A small model that predicts height in the pile at each pixel, trained from scratch: activation silu.
Rows from block 11, named by matrix and row number. Each number is 128 + 24 x the weight over its row's rms, rounded and kept within 0 to 255. All counts start at 0. After the name is the row's rms in percent of the matrix's.
# conv: 3x3 conv (model.decb.0.0.conv.weight, 256x512x3x3), inputs 414-422, a 3x3 kernel for each
conv.51 039 [140 123  44 159 100 126 124 135 137 203 133  66 131 178 163 119  76 124 159  97 139 112  86 138 153 123 128 109 137 120 112 176 167 144 144 153  70 147  70  69 130  97  96 190 241 130 116 141 132 147  76 142 113 145 167 177 100 166 127 174 133 162 141 179 109 165 130  67 203 157  92  78 135 152 140 128 129 230 164  98  84]
conv.52 058 [174 129 106 105  87 150 163 136  89 128 168 121  90 121 137 107 125 162 118 133 152 181  59  92 146  97 136 182 124 110 119 155 129 157 143 116 245 225  53 166  61 230  44  87  82 117  80 123  88 130 175 138 113 136 123 151 140 176 190 119  97 131 178 129 147 131 137  78 150 137 154 120 134 166 100 136 158 112 173  87 114]
conv.53 149 [ 91 153  73 134 197 146 116  66 173  81 119 130 122 154  58 168 127 131 135  68 120 167 118 138 192  93 123 149 102 120 143 166 129 111  93 133 154 160  76 106 207 148 156 120  14 132 166  75 120 113 150 147 121 117  82 159  69  99 134 130 122 190 124 177  97 168  68  86 157 224  94  99 141 198  84  99 159 111 130 103 111]
conv.54 048 [116 158  78 109  79 200 130 163  65 141 129 103 107 119 168  90 160 153 118 154 148 146  71 111 152 116 126 131 147 159 160 147 116 119 136 175  72 140  66  59 125 138 122 225 185 135 134 116 118 106 115 136 144 138 104 109 171 172 128 155 136 160 146 156 138 101 183 114 185 160 100  68 140 127 181 131  88  97  84 137 149]
conv.55 118 [139 117 102 129 192  60 151 142 124  95 161 147 158 111 105 150  93 148 107 104  93 112 188 152 138  77  99 134 116 123 146 143 141 120 137 214 198 141 177  29 146  65 152 135 172 128 118 149 114 139  71 122 170 159 194 107 145  97 125 133 134 109 139 149 106 135 153 118 143 105 120 156  69 118 147 101 133 153  53 170 126]
conv.56 046 [151 129  24 123  39 171 171 207  99 147 190  71 166 115 155 143 108  95 139 109 138 112 110  93 184  98 142 173 139 124 143 135 117 127 174  95 119 216 109 113 103 100  90 198  89 121 112 148 110 101 113 111 138 157 151 166 107 155 130 146  72 139 191 162 144 107 144  93 215 131 122 106 174 195 118  95  94 110 156 146 108]
conv.57 040 [144 111 110 142  58 136 167 106  93 238 155  74  86 116 129 145 149 106  89 134 173 137 130  99 146 112  91 105 148 120 163 106 138 140 149 177  82  42 137 101 188 133  79 140 122 115 126 140 148 116  75 143 139 155 141 137 152 174  81 189 125 170 121 157 155  69 223  96 193 148  96  67 160 171 210 136 142 115 136 130  78]
conv.58 098 [123 106  70 157 181 126  70 146 140 168 170 106 124  98 131 183  94 107 105  54 114  92 156 192 144 187  91  92 116 100 140 143 138  99 122 156 126 123 145  67 134 148 164 144 105  91 141 127 127  77 154 169 150 109 132 179 101 124  65 165 100 229 155 155 164 104 131 107 144 116  90 117 164 120 149  66 156 174 169 133 167]
conv.59 052 [110 142 193 119  92 118 150  99  75 115 128 202 129 176 138  90  55 117  66 133 169 111 149  78 165 112 121 122 155 134 143 124 138  99 145 158  59 145  91 136 177 143 193 125  34 106 127 167 172  92  72 102 148 141 177 113  85 100 178 153 135 166  92 162 134  92 177 108 138 137 127  82  80 182 152 114 161 176 105 187  25]
conv.60 112 [137 151 122  96 163 211  71 152 117 148  93 165 115  97 171 123 150 114  62 135 161  67 155 129 126 121 177 134 156 113 134 134 159 114 138 139 171  78 167  97 105  91  46 112 127 138 139  83 141 122 127 156 114 131 184 103 150 161 102 131 146 145 164 153 139 132 145 161 136  91  98 165 101 116 255 120  97 102  95 117 128]
conv.61 104 [228 121  99 118  79 120 115 132 131 122 111 136 117 116 157 112 110 194  97 137 166  85 147 164 136  94  85 151 194 100 134 104 147 105 130 129 141  40 146 116 197 113 166 186  96 120 170 159 109 124  85 138  99 109 144 119  77 153 152 127 148 140 121 167 179  97 131 100 138 114 128 147 153 112 101  83 184 148 191 141 126]
conv.62 164 [162 125 121 135 141 145 148 134 118 128 103 164  67 176 175 117  92  99 141  96 108 129 121 144 171 143  82 142  96  94  77 136 110 179 102 129 104 195 134  27 102 147 133 136 214  95 140 134 120 117 166 125 145 127  69  89 163 112  95 153  94 130 153 195  72 118 161 113  67 214 103 127 130 134 146 156 115 143 134 101  82]
conv.63 034 [185 113  69 122 123 115 107 117 122 176 147  38 120 122 161 202 103 106  96 110 190 109 154  81 137 108 142 133 123 135 155 137 145 113 129 156  64 198 193  85 101 131 108 129  69 129 134 129  96  96 143 119 138 130 134 136 141 123 149 116 114 161 157 183 120 146 106 110 191 149 115  43  74 165 153 142 128 213 193 156 120]
conv.64 041 [110 127  89 140 219  93 126 108  49 122 197 110 129 109 128 122 131 105 141 139 104 145 128 138 109 130 109 167 110 122 150 165 157 125 136 121 132 192 111 116 178 229  79 103 118 138 148  91 150 140 130 179 119  85 102 152 115 129 175 140  81 162 155 147 138 183 147 100 117 147 136 133 115 166 130  99 116 172 146 139  95]
conv.65 074 [106 122 154 189 130  87 153  49 117 168 151  81 108 132 145 139  98 120 131 125 126  51 149 201 144 113 122 137  81  84 115 168 153 161 148  97 159 141  41 159 103  95 103 132 164 144 128 100 155 116 147 147 116 124 171 166  97  94 123 109 149 131 208 114 130 153 115 122 120 158 116 184  84  99 140 178 176 115 172  76  77]
conv.66 101 [103  98 152 146  84 141 177 136 100 125 108 158 146 106  48 168 163 124 117 121 159  92 129 131  97 130 138 165 101 151 142 131 135 142 149 109 146 144 125  75 159 143 136  79 130 158 136  78 101 121 154  97 124 167 191 149  98 113 153 162 179 123  75 148 188 146  95 139 194  72 131 103 146 137 164 125  69  89 188 126 119]
conv.67 124 [134 128 135 132 125  86 105 156 134 147 118 178 125  93 153 158 140  84 138 154  96 111 134 152 121  75 129 132 109 135 155 113 149 121 114  73 118 139 149  92 121 194 147 115 144  83 149 106 146 186 148  79 144  89 120 165 110  89 136  95 118 159 144 109  91 160 133 156 129 122 132 126 173 114  86 113 102 135 100 106 200]
conv.68 088 [203 121  68 125  91 145 117 101  97 108 115 160 113 177 114 123 131 118 149 145 176 142 118  71 123 123 109  84 170 121 184  98 131 157 136 135  65 114 148 149 174 164 105 103 105  75  96 211 143 148 124  88  91 169 129 148 158 124 171 146 117 117 172 186 188 123  42 141 144 137  98 100 205 166  53 148 142 140  74 109 177]
conv.69 107 [115 100 109 134 230 156 105 124 119 109  63 108 111 176 162 110 179 110 132 158 128  40  93 130 142 133 170 127 152 138 171 112 124  92 147 127 143 205 112 130  86 145  73 115 189 136 158 135  84 128  92 216 136 111 177 138 107 101 117 121 151 159 123 123 131 133  96 142 164 199 109 140 156 194  66 129 140  99  54 156 140]
conv.70 132 [163 100 133 117 181 138 138  80 158 100 202 117  77 139 133 138  89 146 133 110 107 124 166 107 137 119  99 125 112 132 123 148  86 111 132 178 117  98  73 119  90 161 187 183 164 105 121 137 122 146 145 171 107 121  89 146 107  85 107 170 141 122 148 139 135 168 148 176  78  96  86  71 104 134 200 112  76  90 169 110 105]
conv.71 070 [189 142  97 106  41 173 137 141 141 102 115 129 154 100 204 130 133  82 124 110 106 166 166 106 143  62 171 128 153 140 150 110 140 114 149  88  85 179 221 185 214 113 149  73  60 149 151 104  90 150 126 137 127 149 151 127 180 134 145 138 121  81 134 162 130 141 129 107  84 145 169 110 120  58 163 156 150 124  97 163 103]
conv.72 044 [128 137 130 128 164 153 107 118 118 191 143 111  92 110 180  62 150 138 110 144 126 133 143 136 129  89 111  99 118 176 143 136 103 139 152 145  93 167 235  86 147  44 148 147 133 113 132 147 134 114 152 111 102 149 166 134  89 150 131 114 176 115 153 139 113 138 121 177 118  74 172 163 157 149 147 177 128 106  76 155 184]
conv.73 126 [138 133 120 153 202  73 103 141 139 135 166 110  95 132 109 142 118 119 142 102 129 120 121 128 135  99 151 105 149 108 115 125 142 120 122 138 116 146 144  64 129 134  94 113 143 137 107 148  92 178 124 116 142 129 107 168 124  76 123 105 112 165 155 142  63 141 148  93 128 107 148 108 137 156  90 183 148 146 122 145  99]
conv.74 030 [158  65  92 146  68 113  90 132 186 165 108 125 104 114 141 140  75 192 134 150 111 138 109 104 112 167 114 159 132 142 148 142 123 148 109 123  98 182 173  69 184 164 156 125 255 147 134 127 142 118 138 119 113 136 110 142 129 150 129 118 119 165 118 174 109 172 146 204  96 143 129  86 150 178 107 128 139 172 142 120 135]
conv.75 038 [ 82 152 110  83 161  32 113 138 126 143 121 122 147 129 128 138 136 109 139 157  81 158 155 109 104 147 120 136 128 162 110 141 126 164 126 133 155 185 150 100 191 138  96 185 193 118 158 119 135 118 141 171 102 104 118 138 111 144 171 140 125 142 116 163 137  98 198 144 116 182 147  86 102 167 171 104 134 141 123 135 165]
conv.76 103 [126 176 121 130 127 133 143  87 140 141 115 164  66 146  65 109 117 173 117 127 149 150  69  76 130 185 174 140 145 118 105 134 149 165  89 131 167 119 104  94 154 154 124 120  80  89 146 163 157 110 105  93 152 164 134 109 117 177 173 133 113 116 115  93 140 173 126  54 135  80 152 187 148 148  80 186 104  94  92 142 160]
conv.77 085 [105 114 104  92 132 179 162 142  95  93 164 159  65  94 180 122 167 144 157 160 167 127 114 100 132 116 102 129 147 127 122 110 148 114 111 140  61 177 114 122 142 180 132 139 187 156 153  97  91  96 167 142 124 137 145  76 155 147 135 126 168 141  99 162 140 169 127 100 120 111 164 100 158  95  87  95 123 120 168 175 157]
conv.78 046 [145 135 131 121 168  58 124  92 135 203 104 150 146 126  45 142 145 132 134 146 131 108 130  90 129 176  96 187  82 139 111 106  79 157 196 138  60  98 168 126 140 115 170 164 120 121 153  78 173 125 109 124 148 153 116  94 149 117 144 176 103 109 180 108 145 161 137 128 123  98 128 126 128 102 241 161  72 113  96 132 157]
conv.79 105 [140  96 211 154 107 177  66 149 150 138 119 108 111 159 132 124 148 119  83  93 196 141 104 152 146 139 121 146  93 162 151 117 101 125 138 134 163 112 176 153  78 180  81 110 162 127 154  92 120 152 127  77 118 163 169  85 141 114 104 153 106 138 142 125 122 119  44 169 125 107 146 147 173 133 119 147 102 143  93  89 159]
conv.80 107 [213 116 144 160 120 104  79 202 127 149  36 160 142 131 139 104 105 121 138 154  98 113  93 110 117 133 120 116 133 115 141  79 146  95 115 138 151 146 127  90 103 211 138 178  69 177 150 160 123 106 154  74  76 128 127 129 178 123  86 121 110 167 131  70 145 127 130 158 158  89  90 140 151 153 126 111 179 178 152 112 133]
conv.81 039 [157 125 206  80 133 141 115 106  94  77 195 116 174 176  98 132  89 118 172 170 117 115 132 140 112  98 101 160 147 116 146 101 123 135 180 141 149 137  89  76 156 131 142 131 194 145 117 114 178 145 113 117  92 155 119 106 133 143 165 151 117  88 173 163 114 113 143 193 126 146 116 127 118  81 183 135 108 116 109 146 122]
conv.82 050 [ 82  89 185 146 156 100 190  66  73 104 120  73 163 137  91 198 104 165 143 138  89 151  93 196  76 122 112 157  95 138 123 162 155 121 162 134 125 226 100  94 132 114 166 108 197 140 110 134 131 174 106 143 109 121 175 147 133 154 116 154 127 141 123 145 158 157 135 116 106 135 165 103 134 137 162 101 151 146 150 111  87]
conv.83 084 [174  94 144  88 124 196 121 134  59 132 138 207  77 160 122 120  75 137 102 143 153 109 138 148  97 135 164 128 133 152 112 118  88 174 164  89 140 104 161 180 120 121  72 125 180 136 116 131  99 158  99 138 147 157  94 161  74 156 138 157 152 118 138 149 105 189 181  71 109 175  61 116 210  94 151  78 157  82 110 131 112]
conv.84 048 [123 208 179 174  35 160  75 153  78 170 132  71 185 102 171 101 110 103 155 131 157 101  99 143  83 136 186 135 147 121 162  92 120 143 167 121 155  94 119  51 130 150 201  82 188 161 119 118 118 131 120 121 101 171 148 131 115 115 122 148  86 149 141 100 108  66 137 152 202 139 144 153 142  83 115 165 153 132 104 115 158]
conv.85 051 [146 106 182 138 149  44 176  90 146  78 125 148 192  92  94 135 109 172 125 133 155 112 114 155  98 111 175 155 152 156 112 132 109 143 160 121 102 192 200  99  66  37 188 153 201 125 108 144 142 116 129 133  96 181 128 140 104 109 152 138 139 145 139 124  93 114 104 152 179 124 165 187 146 135  91 148 134  94 149 156 160]
conv.86 057 [ 86 146 188 149 168 121 146  52 107 164 130  98 115 149 118  67 132 200 134 142 127 100 155 177  91 140 115 176 105 120 138 166  97 159 144 132 120 151 184 130  57 180  56 131 132 148 136  92 146 119 163 148 113 102  94 118 132 199 117 119 104 140 163  73 143 118 172 140 132 111 166 172 169 122 193 162 115  71 153 108  16]
conv.87 074 [104 113 137 141 128 103 154 110 147  94  91 184 161 145 118 139  63 159 139 105 125 165 116 116 108 126 129 107 174 113  89 137 154 131 178 120 174 148 130 109 109  64 209 135 162 136 139 114 135  84 144  93 173 139 116 143 142 105 130 130 123 114 168 110  91 208 135 144 133  77 115 184 150 145 109 134 156 103 115 111  85]
conv.88 064 [111 131  97 241 119  69  77 129 126 132 126  66 201 114 144 164 154  97 178  75 143  81 166 119 139 126 135  54 142 134 179 162 121 126 121 185 211  83 227 153 119 100 117 204  84 130 155 134 140 139 102 132 141 105 123 131 143  94 130 169 174 136 139 206 183 136 101 101 149 139 147  49 157 123 179 118 110 103 197 143  93]
conv.89 052 [ 94 137 205 173 132  78 132  98 127 153 146 161 147 152 113  58 133 122 123 146 128  93 170 168 141  74 121 116 147 150 145 182 117 112 112 126 148 138 119 104 137 128 155  62 124 105 101 155 132 135 139  90  93 198 144 139  81 155 119 139 152 134 119 182 133  19  59 161 168  87 191 202 127 104 128 123 116 129 118 105 146]
conv.90 072 [117 125 145 139 189 117 153 101  96 130 157 171 144 134  92 169 120  64  88 127 134  95 177  95 138 144 157 131 147 149 113 145 117 129 140 107 168 110 164 147  56 101 119 106 128 119 133 138 153  91 138 151 116 130 157 105  86 142 178  94 122  81 178 188 103 127 130 136 131 114  86 125 122  95 138 169 116  94 126 108 105]
conv.91 061 [210  68 114 166 138  62 116 132  78  91  77 188 124 156  76 210 131 120 203 165 104 118  93 110 128 147  76 121  75 187 159 163 146  98 153 165 204 157 132 156 148 125 163 162   8 138 142  86 167 131 113 159 155 104 155 158 116 116 111 107 150 162 132 127 208 164  48 125 184  89 160 102 147 103 227 117 123  97 188 106  74]
conv.92 044 [131 105 164 155 180  76 141  79  90  79  98 184  93 170 137 132 171 129 104 159 164 170 109 113 147 141  50 126  91 156 135 181 107 127 148 153  77 132  81 132 159 117 128 173 232 127 138 108 194 119 109 127 139 114 144 126 145 127 149 131 160 132 107 128 150 194 127 102 119  95 147 126 155 171 170 102  99 155 146  92 134]
conv.93 068 [134  26 181 101 160 154  98 130 140 122 114 118  97 133 135 164 122 136 147 119 138 136  94 120 154  95 143  75 147 154  98 127 105 196 118 123 118  81 149 161 157  78 142 112 181 115 121 180 113 114 113 122 135 126 169 126 139  71 115 170 134 102 132 201  70 113  83 118 144 105 164 142 161 119 142  93 153 153 116 144 141]
conv.94 112 [ 87 138 152 101 131 168 186 146 163 106 164 169 119 103 118  95 111 142 114 107 145 167  80 165 108 140 136 121 137 142 164 139  64 120 129 179  70 140 188 111 174  84 115 135 108 152 152 108  86 153 145 106 178 131 119 153 152  97 118 156 134 123 150 124  65 110 146 173 157 124  84 137 137 172 102 167  97 130 167  97 114]
conv.95 036 [ 98 101 178 110 119  56 133 128 167 106 129 169 187 125 118 108  94 163 107 101 147  94 114 122 115 142 211 162 118 140 107 183 119 123 145 110 192 127 182 195 151 109 168 130 114 148 101 108 120 159 144 154  92 135 133 130  95 115 153 149 143 157 162  96 141 166 128 122 165 115 164 170  84  92 132 162 156 135 191 120 175]
conv.96 073 [145 112 168 130 159 104 120 153  88  99 156 158 155 110 155 151 100 104  97 152 152  87 111 131 142 136  97 163 133  98 193 123 111  73 151 107 134 144 175  47 145  95 156 166 188 147 115 139 118  86 123 111 150 154 148 134  94  55 169 111 131  99 194 114 124 182 124 165 175 118 112  82 160 140  92 119 113  83 105 151  89]
conv.97 063 [121  93 220  95 107  69 154 107 161 138  81 172 105 156 130 173  93 111 106 116 187  96 108 143 107 136 145 131 136 136 133 140 126 148 121 104 139 130 114 114  45  81 159  96 137 138 138 144 152 101 134 106 129  90 155 133 108 118 124 162 146 130  83 107 105  65 147 217 129 128 147 170 130 127  74 186 166 140  89 139 115]
conv.98 039 [167  89  94 106 195  64 179  82  61 157  75 145  61 142 130  69 229 159  94 156 118 148  85 159 120 150  90 179  76 176  93 134 132 167 125 156 183 104 108  26 183 179 185 129 139 120 165 109 175 101 134 165 115  97 150 143 105 118 134 167 122 162 119 102 138 183 168  92  93  93 188 187 118 130 172 112 202 118 112 153 132]
conv.99 032 [ 86 161 118 132  58 175 159 121  74 154 219 100  73  80 142 153 150  91 137 106 133 113 138 164 106 110 145 114 148 107 172 125 158 137 136 126 128 144 222  90  94 147 168 122 132 152 145 137 133 118 165 127  89 119 153 159 127 142 160 107 137 115 132 171 141 101 104 145 185  89 162 153 144 110 151 158  91 191 121  37 164]
conv.100 068 [202 121  58 132 113  81  87 189 161 129 169 150 167  87 164 118 100  63 128  98 108  46 144 139 145  96 162 116 141 129 130 150 141  87 123 142 164 155  94 203  93  89 169  61 135  96 148 140 133 106 103  83 142 204 142 158 108  79  90 121 148 128 126 124 116 113 164  91 161 170 122 109 111 160 109 189 147 155 124 163 121]
conv.101 096 [ 67  81 175 142 134 176  86 114 178 118  81 138 125 140 147 172 140 177 139 113  86 151 123 129 167 165 110 188 101 155 133 135  99  96 167 135 162 160 206 105 104 113 116 118  50 121 155 113 111 110  94 151 140 117 115 121 185  97 154 128 155  76 204 118 121 112 111 151 118 150 112 160  87 129 105 189  54 199 181 108 129]
conv.102 153 [139 106  99 176 109 117 146 190 108 135 149 142 123  96 179 126  91 169  86 133 138  94 141 155 164 109 125 132 118 121 170 129 133 139 112 138 171  62 109  99 108 161 121 140 155 135 140  82 113 142 127 137 149 144 180  90 138 138  65 107 140 159 135 105 161 108 133  89 122 122 153  93 168 117  63 119  96 119 183 140  63]
conv.103 045 [ 32 110 231 183 164  65 148  55 201 106 112 182  92 117 110 143 111 190 164 106 149 132 153 144  94 136 127 148 118 113 138 184  96 154 148  93  89 129 134 146  96 113  88 150 197 141 154 106 151 156 136  95 110 105 134 117 152 103 118 153 116 133 180 152 112  82 131 135 174 125 130 146 111  69 145 134 137 122 129  67  85]
conv.104 099 [113 152 140 125 181 125 138 139 130 107 180  92 101 124 120 176  97  85 139 136 150  84 107 131 140 107 119 139  92 107 139 145 182  98 101 103  74 122  45 165 130 167 108 102 190 142 131 112 128 121 192 120 105 130 104  80 207  55 150 103 158 149 164 207 101 146  99 108  89 125 180  97 113 187 110 212 136 113 153 149  81]
conv.105 061 [111 101 147 190 100 156 125 115  60 113 156 111  98 116 138 166  95 158 111 106 107 146 143 151 146 103 176 139 142  94 139 138  98 108 131 106 103  91 103 200 144 182  35  76 148 116 105 132 127 113 155 153 120 118 144 115 107  76 181 158 109 116 170 108 126 195 107 101 170 102  95 159  99 138 135 146  93 106 153  99 133]
conv.106 136 [ 80 100 117 167 125 154  72 118 190 152 130 110 129  93 110  61 131 161  93 124 128  93 140 110 152 166 133  92 166 121 152 130  98 107 124 181 110  75 139 169 120 179  32  80 198 149 135 150 112  96 154 117 153 149  85 139 144 142 114 140 116 129 156 199 141 202 148  96  90 138  49 107  88 155 166  84  77 167 130 125 126]
conv.107 079 [149 101  32 188 115 130 143 148 123 124 158 107 148 133 121 189  61 152  56 180 119 175  68 157  69 159 144 136 146 134  74 129 171 139 120 116 117 114 151 156 107 170 112 116 106  98 175 154 128  97 118 118 116 133 119 117 165 172 108  86  72 130 174 139 100  97 134 148 228  94 133  93  94 108  63 137 131 142 145 151 104]
conv.108 061 [140 120  85 136 148 182 144  64 112 131 176  88 150  71 148  91 194 122 195 102 124 102 183  82 130  85 152 121  94 173 159 147 141 111  87 224 170 111 111 148 182 144  97 104 123 113 141 141 129 163 124 160 122  67 132 152 162 139 137 119 141 152 102 140 147 141 132 101 133 139 168 123 149 126 174  89 117 109 162 151 122]
conv.109 047 [134 136  80 128 134 206 129 117  65 222 137  57 126 138 160 166  92  87 159 109 129 145 115 111  97 123 147 115 137 125 167 114 164  88 149 128  87 144 121 215 185 160  56  91 189 126 141 130 170  86 126 103 128 155 137 136 160 146 118 134 114 143 104 185 123 117  68 126 206 150  81 117  64 174 136 177 100 132  80 130 131]
conv.110 093 [182 137 133 139 149 114 134 133 152 116 145 121 152 115  69 153 131 134 143  77 180  47 188  82 183 101 184  72 140 149 151 132 139  65 178 156 185 131 130 117 133 191 128 123  92 138 100 112  98 120 167 125 134 134 148 143 100  73 124 130 137  98 177 133 126 137 142 145 108 102 133  89 189 151  54 145  99  52 161 141 133]
conv.111 054 [185  53 132 176 169  99  52 180 119 138  95 137 143 190 108 148  64 131 126 129  98  85 166 159 145  84 128 132 115 171 118 152 112 130  94 104 136 140 168 181 157 112  89 169  48 129 139 155 138  96 102  91 178 131 150 130 110  91 148 101 144 124 150 146 153 111 122 101 158 182 110  78 157 140  66 141 103 173 134 182 123]
conv.112 127 [143 131  83 132 138 125 222  94 141 123 116 113 131 127 120 151 141  83 119 146 126 214  52 137 193 127 110 138  92  96 102 174 176 128 123 152  90 177 104  63 175 139 156 117 104 160 139  87 149 115 114 123 100 111 123 147 122  97 144 107 129  75 149 140 106 144 149 114 132 160  80 145 151 177 101 146 130 120  91 131 136]
conv.113 112 [ 89 149 170 132  69 145 100 130 120 111  89 133  96 118 188 156 144 110 135 157 135 149  93 178 147 160 114  83 157 152 172 138 139  98 110 127 228  77 133  76 191  75  93 150 176 115 104 138 157 139 132 129 127 143 137  98  96 133  94 126 135 143 134 124 101 156 160 137 118 151 120  93 124 146 129 158 103 113 140 105 138]
conv.114 067 [175  99  96 170 143  58 133 109 165 124 144  94 104 132 135 144 170 129 148 138 149 177 125 146 116 106  69 123  94 172 141 172 111 122 121 133 106 255 186 189  66  87  88 126 108 145 158  68 140  97 183 133 142 108 143 133 115 110 156 107 142 164 151  87 177 163  83 163 192 134 110  79 118 120 207 111 118  73 149 101 127]
conv.115 272 [121 130 127 125 136 110 128 124 104  97 133 142 144  99 139 155 120  83 105 134 149  87 158 125 147 125 105 138 104 148 132 162 113 129 126 127  97 119 100  47 193 122 211 116 122 132 121 118 130 141 123 135 117  99  97 130 155 120 156 119 158 139 131 164  90 141 149 134 130 120 107 142 141 145 113 138 112 101 175 113 141]
conv.116 144 [157  86 153 161 166 159 113 110 173 103 101 148 114 121  65 167 149 132 156 144 133 119  82 156 140 127 126  94 109 130 102 143 146 123 136 144 154  99 125 203 142 109 150 183  76 100 125 122 123 110 114 122 160 190 101 150 129 168 147 135 123 122 170 163  99 151  67 148 140  84 115 141  59 166 139 145 119 162 123 132 148]
conv.117 080 [154 102  70 154 142 107 151 106 178 116 136 155 140  81 128 180  97 163 148 126 143 130 141 108 134 136  79 114 160 133 114 127 145 153 102 148  72  78 196 146 101 188 114 171 187 155 129  98 108 122 167 143 155 106 122 133 136 133 146 119 148  98 172  99 157 193 105 162 149 134 129  52 200 107 141 104 104 130 178 176 176]
conv.118 127 [125 118 115 100 139 182 123  90 132 106 105 143  93 172 135 155  57 165 125 113 136 171 111 149  92 128 160 146 155  86  82 150 125 117 128 117 152 134 140  25 133 151 158 143 119 122 119 123 103 157 130  92 140 161 138 149 134 109 131 137 118 105 121 142 117 118 168  53 144 196  88  68 133  93 109 158 138 136 145 144 111]
conv.119 100 [114 160 140 129  52 152 157 130 162  82 124 125 130 180 124  91 114 160  98  94 184 131 173 136 131 123 102 144 107 150  92 139 109  93 122 134 176  99 169  97 137  29 165 174 175  94 130 128 136 104 127 153 161 114 171 139  84 122  93 124 159 172 119 161 129 105 131 144 191 101  91  98 132  53  54  98 132 178 166 167 144]
conv.120 105 [171 154 109 136 109 137 113  85 183 116 162 112  84  75 131 196 161 124 110  99  96 133 144 151 149 144 129 110 134 130 124 161 173  82 110 119 117 120 183 146  99 145 140 163  78  88 146 149 140 103 103 148 140 160  88 163 149 142  88 133 129 129 149 137 135 158  98  93 114 169  96  67 105 161 127 158 114 156 150 203  82]
conv.121 059 [158 123 120  70 144 147 103 129 115  78 188 160  59 127 151  84 174 123 102 136 110 132  81 183 117 130 171 187 142 111  99 169 141 113 114 111 180 152  47 148 137 182 181   0 149 102 142 106 162  92 162 110 137 172 181 143 117 114 141 131  91 118 123 109 123 116 143  83 144 157 144 166  88 134  65 165 129 147 143 137 144]
conv.122 053 [184 154  87 130 171 188  64  87  95  98 147 148  90 151 167 139  93 110 122 167 118 105 127 145 127  64 137  99 143 133 122 167 151 106 134 160 164 194  97 111 167 108  85 168 222 162 118 127  87 138 108 154 106 147 151 127 130 139  71 122 185 144 136 121 135 191  97  93 141 136 145 118 174 153 156 109 177  74 104 163 127]
conv.123 065 [128 164 163 136 174  66 144  65 144 174 134  87 121 119 174 116 113 114 145 120 120  87 211 142 107 114 135 152 151 129 127 136  99 139 170  63 127  96 140  99 142 152 141  64 164 114 119  96 177 146 136 140  83 139 141 109 106 127 117 156 123 117 153 150 101  89 146  98  78 134 156 195  50  84 131  99 142 185 170  87 100]
conv.124 111 [123 107 173 174 128  95 125 146 135 135 161 111 132 110 112 122 143 101 123 128 122 124 202 106 154 103  79 185 102 117 179 125 116 140 166 102  70 139 132 104 175 114 157 152 174 162 107 127 103 127 113 170 110 178  80 159 175 109 111 131 111 169  77 115 104 123 143 158 132 105 145 133 105 190 141 122  75 128 133  71 139]
conv.125 065 [174 189  11 103 210 173 116 115  99 106 137 167 144  72 129 180 168  65 121 153 186  75 121 111  99 174  74 150  98 110 109 189 157 101 107 117  64  76 133 221 157 121 116 105 122  76 129 155 134 128 124 123 132 147 147 129  86 131 132 114  86 135 149 158 197 154  99  80 173 145 112  75 141 155 153 123 141 134  98 177 132]
conv.126 102 [147 202 102 119 136 104 131 162 123  91 180 144  86 115 139 135 107 109  92 132 155 173 123  81 103 115 148 149  97 168 134 115 172 152 166 108  68 176 163 156 211 126  95  89 119  76 115 137 127 133 106 124 159 154 139 121 152 137 211 111 100 107 139 143 126 122 152 120 179 160 123  87 173 148  69 148 186 136  83 112 136]
conv.127 056 [125 154 135 172 160  77  82 135 120 124 163 114 136 165 114  94 131 147 161  98 161  70 131 170 133 130 114 106 136 117 128 144 129 155 141 117 145 144 151 122  73  70 139  38 175  86 115 152 142 160 132 120 118 155 140 133 123 157 125  71  78 144 176 137  99 112 131  82 174 229 106 113  48 134 154  80 154 139 154  88  81]
conv.128 111 [187  84  92 141 127 122 141 149 146 145  73 166  95 149 129 170 119  90 134 155  91 135 111 106 129 177  84 119 111 102 133 154 154 165 133 112 158 116 128 193 164 184  83 149  46 119  94 104 220 109  98 131 112 125 118 150 138 128  68 152 136 106 109 131 131 132 113 167  73 126 134 115 192  90 153 153 113 182 122 138 109]
conv.129 104 [183 109 113 140 137 100  77 113 110 129 162 204 152 156  58  63 109 167 123 136 128 121 119 117 126 183  89 151 146 121 136 126  70 105 104 154  85  97 124 117 177 117 155 171 169 120 173 120  93 115  92 147 128 102 125  62 100  90 143 181 117 134 150 112 142 146 135 131  96 142 128  72  97 129 105 117 116 180 143 131 164]
conv.130 044 [188 121  96 101 164  97  92  95 140 109 119  82 122 132 136 126 154 171 142 134  63 108 165 123 134 133 117 142 135 137 112 114 127 154 134 124 173 159 164  78  70  94 161 219 190 110 122 165 155 111 140 138 135  83 123 138  83 146 147 105 131 129 115 144  86 143 103 155  43 180 116 129 147  96  33 133 230 122 146  93 117]
conv.131 065 [137 155 124 186 114 116  73 189 107 100  88 136 105 131 124  72 125 198 127 131 144 116 105 124 115 150 106 159  97 120 143 127 139 113 144 124 134 119 160 127  67  69 111 179 211 153 141 105 104 129 156 151 134  83 134 100 160 134  64 192 140 154  89 161 146 116 112 116 100 118 133 140  88 148 144  96 105 117 191 159 148]
conv.132 137 [164 143  95 139 126  83 121 155 117 135 138 160 139 121 150  74 134 110 115 109 119 152 182  82 101  98 178 187 141  67 159 124 114 184 151  98 119 166 173 111 136  86 130 179 126 170 133  56 121 164  96 188 127 124 144 119 104 173 136 116 138 179 106 122 141 154  74  99 211 118  60 123 152 163  88 112 169 124  82 117 138]
conv.133 114 [135 147  63 145 213  96 106 125 149  99 111 149 208  89 173 122 131  99 166 123 128  71 127 176 102 149 133 100 127 160 102 122 128  98 136  94 142 128 132  92 131  60 180 176 182  91 159 104 155 131 139 123 126 120 122  83 151 119 158 120 121 130 108 189 128 171 114 111 111 155  93 135  81  81 156 112 122 117 142 127 104]
conv.134 135 [136  66  96  83 149 170 143  87 207 144  77 155  94 128 177 159  93 147  75 144  90  89 132 102 123 151 167 130  93 137 149 148 186 118 118  78 134 147  69 171 106 180 125  97 108  94 145 100 173 121 144 135 129 133 179 113 117 127 111  93  82 119 188 172 115 153 112 108  76 178 128 137 104  93 125 148 136  93 167 169 115]
conv.135 076 [ 82 149  83 141 124 134 112 102 118  99 145 157 121 166 119 146  88 127 139 164  84  88 154  93 123  99 126 184  98 142  56 159 128 197 125  73 127 206  76 146 132  99 164  98 135 146 142  80 133 112 124 136 129 137 149 132 161 154 100  82 125 154 124 134 163 110 116  86 172 144 169  88 215 141 136 112 145  44 182 101  90]